config.yaml
image_size: 32
downsampling_factor: 4
encoder_kernel_size: 3
encoder_avg_pool_shortcut: true
kl_weight: 0.01
init: "trunc_normal_002"
momentum: 0.95
nesterov: true
epochs: 33.6
Rows from block 4 of the encoder of a small image VAE, named by matrix and row number. Rows with one number belong to one channel. Each number is 128 + 32 x the weight over its row's rms, rounded and kept within 0 to 255. All counts start at 0. Numbers have three digits each. After the name is the row's rms in percent of the matrix's.
After each channel's rows are labels from the 100 images, of 14848, where the channel reaches its highest value: "lies over" is the class under the peak; "responds to" is what is common among them. Only what is clearly more common there than usual is listed. The data: seven-segment displays showing three digits. In brackets: how many of the 100.
# convs0: first 3x3 conv (encoder.blocks.4.convs.0.weight, 128x128x3x3, each kernel summed), inputs 0-63
# convs1: second 3x3 conv (encoder.blocks.4.convs.1.weight, 128x128x3x3, transposed, each kernel summed), outputs 0-63

convs0.35 085:107120136140141193147094178103082134138094151129152140066156124141112138153208064127174126126111109164145164110067115148182108143122089071087133146143146152105085144148205115098096143143094057
convs1.35 095:176209196220124102094127127128061127109143122139136190168135106158127170145140101185160065084121141146177137136085126064176116135215103133097121159131156112075152147100118122138044175171114067
lies over: surround (93)
responds to: blue glow (55)

convs0.26 098:113133083147160118077180151126144109140159129153127113086120143149161085185116098137117136059044126122118084114118121133155150190182075107098158168115142157180109121182110111195143155110122046
convs1.26 099:126118181122120107068165159083087114094103152118145170144131152172166155170124143114065082103147127134166150112115130112164121125159161181145156095135117170117107103172129074123169089141137123
lies over: screen (70)
responds to: white glow (67)

convs0.97 099:146127128112068114158112122136065124134095152192087172100146108143132140127148068148168139103132190135112104129175159148108096116115131101126131055168068091121160137165099141101120101108112093
convs1.97 098:110139064130164123149177101099150106070109142113115103151119148067145077075164081051048138098143058139125123083092111111141126122149134142049145126120090170165140123133092157104188130172154093
lies over: screen (94)
responds to: white glow (67)

convs0.10 095:144180106142183143069128154052103093131134168117147120105149174173102138154144205125089178121151117084141160122102139050121153130098175121131118178070106175109103106116125133080152110118142150
convs1.10 099:134144158088143162129185102143080167103111144129094163136141143180065112068125145078153154102157151109137128125105119146161115205110079117124090094121054160135160149149127111119125201081144099
lies over: screen (64)
responds to: blue glow (42)

convs0.24 094:178124072131091128112069118167169183162126132154119120118121115087122146142086132094107160126127072137156206103147134151110106157116068113132107091145146158137062123066126155167151167135161118
convs1.24 097:138145137165209146106123080173168163098144152159119101125136111109150160143206082094124131168142141144087129154095112105115160173157129109137113104167109130187132158155125108153120155192092155
lies over: surround (99)
responds to: blue glow (74)

convs0.29 109:154143125158169064103194105142148139102133220128114092079111099141146133146136146126174150177086122117099206163144129104150130170132111163118109136133097124095106110152112130193159225156123113
convs1.29 106:072159097149140110140146172117148160144166145088167118101081117120152186144146126141105149153155197131156079086121049083142142136113118109192134165054142104102104110144124137137167111144177109
lies over: screen (78)
responds to: white glow (45); blue glow (39)

convs0.112 099:147109131139111149149120079130175079101082076094083086108155177138165173124052145119103120115138169114149160136145118096124114153158123121158160110173122160174145080066107126075116075175123118
convs1.112 101:203099107118094110131162083167122166104118144097185116115151156103164123107191175102162197221053092157136081178116138092115139158156157173092138118171142114120141144124131091132099128129134125
lies over: screen (83)
responds to: white glow (59)

convs0.122 108:131186153168101126193159148117123112117072134105094099147109067120176122145097134165153160084110127151179138128173105167148076102114155141089179135106126122119140121083059155116122124140138156
convs1.122 107:174111160139163072130127072096125159170165115094148160138124133113157124157077161146106103114161134159158140139138082142128097109172140116160077124145106065119169162103145122126054133094163137
lies over: screen (65); lit segment (34)
responds to: white glow (98)

convs0.82 108:161101118103104105086085145126133184118120051125111120157145105119122114131138120093162126080171110144104172106154145138134102190063118136114120092097176152125178155147078146145170099139104109
convs1.82 088:157094101068136085159111139151112108153140124114139067102186130171125150108076137093126133163151109103094150081101086134138087102135146122124125106046176126078148207183107143166113100167121109
lies over: surround (100)
responds to: blue glow (41)

convs0.71 103:109076091138181168099114115122168114179162117100149103099110112083181144151105130108167126112170113164165123094138210133099110158065167123108163174086117140141098154126092163112120115064116132
convs1.71 097:070133129175166152135116154118127178126119148112113106089106103127081102126130153124068191082081104148129100100094166092159193142151133122122133096106107133156096096087112122098210149114114093
lies over: screen (71)
responds to: amber glow (38); green glow (36)

convs0.11 098:081107185146146112117112133106133142153141127135159146132172159119130130163134093149159092145131124084119145205144113115151085068117103147073172127117143163140102106189107153092119143166087092
convs1.11 097:117086125084154166152096190128116138146129143154155100113114110156140119139067163118134132128121147152094115098119137100112100128099143142143118107070116145107056133165144196131110057095088155
lies over: screen (83)
responds to: white glow (71)

convs0.37 112:102138184155100100163128139090072141180108171185175184136142065100145136122109105140126137173141183164077132118129109165143178084096198174094111123140106133111159148151127082097138115126212154
convs1.37 103:090074076195132095136159085124062165103071135060101111114160122172081099140129132094089177163150111066135183115130167120148087100181131129175079162117143092127104118075152108123125112113148158
lies over: screen (82)
responds to: amber glow (61)

convs0.84 098:109152163201083095189137177153146146134144146133135113150109109125114143137191195144165070163088107107142136168186091185120102064154095147110158104164153159164099169103099145122176121142157129
convs1.84 093:108158177073121157187133093175128135104140080168135102158177100159126098112076108118149148186112149080111176140154188150110121106123182152183129176117127149092184111167116097078124110130132138
lies over: screen (67)
responds to: blue glow (56)

convs0.88 106:149108136172152102127050163160101145125140148166151098101113132198168190155113126109141137190083102142106125083173063078107153158160124159141167216161160178132119148148134134165106128127141159
convs1.88 095:132111159162168102131095092117120116183086113138172166161139148139059079141120122166182110169129126195109123178146082142085130106136138129104126127113153103117154126095118152158178100122087081
lies over: screen (75)
responds to: dark on pale (46); second digit: 0 (27)

convs0.74 099:133090184096179148131129113124155119091134116131119128230155125141154105141148126176160092140166085131169133086145117150118130160158116133136140147102039146120160141152185199123152113169133132
convs1.74 102:177201176096146078133126142069115144159119099102121075142073153173136134126080118142116112101093183193147115186153130124091136155129152099159115110087157198101158169147148124108121149158105106
lies over: screen (77)
responds to: white glow (72)

convs0.1 107:135136134109188101183158152149195145166086145154174097121167104104077150132157131116160124137140132166188115126221146099110165136138088113119101202134195159172140133133165140108136146100128089
convs1.1 107:224073094114130128125197082086155104137136119071087114075132149163147152127152127120145097150128070149145114111144128087123132135097141145053177177113075156166093143144130158108133141129138213
lies over: screen (96)
responds to: white glow (88)

convs0.32 104:103084099150172149122141096042141154126134101144127154180137106109115131095135096108060158137155181154090154119107226167157129136132117153129140152137072094181174111129071076120121151097096121
convs1.32 100:147134108158116110109119156139153128191134074080130154144127113169206127127156111118107160128107138133097119034111141128128096122092170145060197135114136164093152125100102139148113129192102126
lies over: screen (73)
responds to: red glow (47); amber glow (37)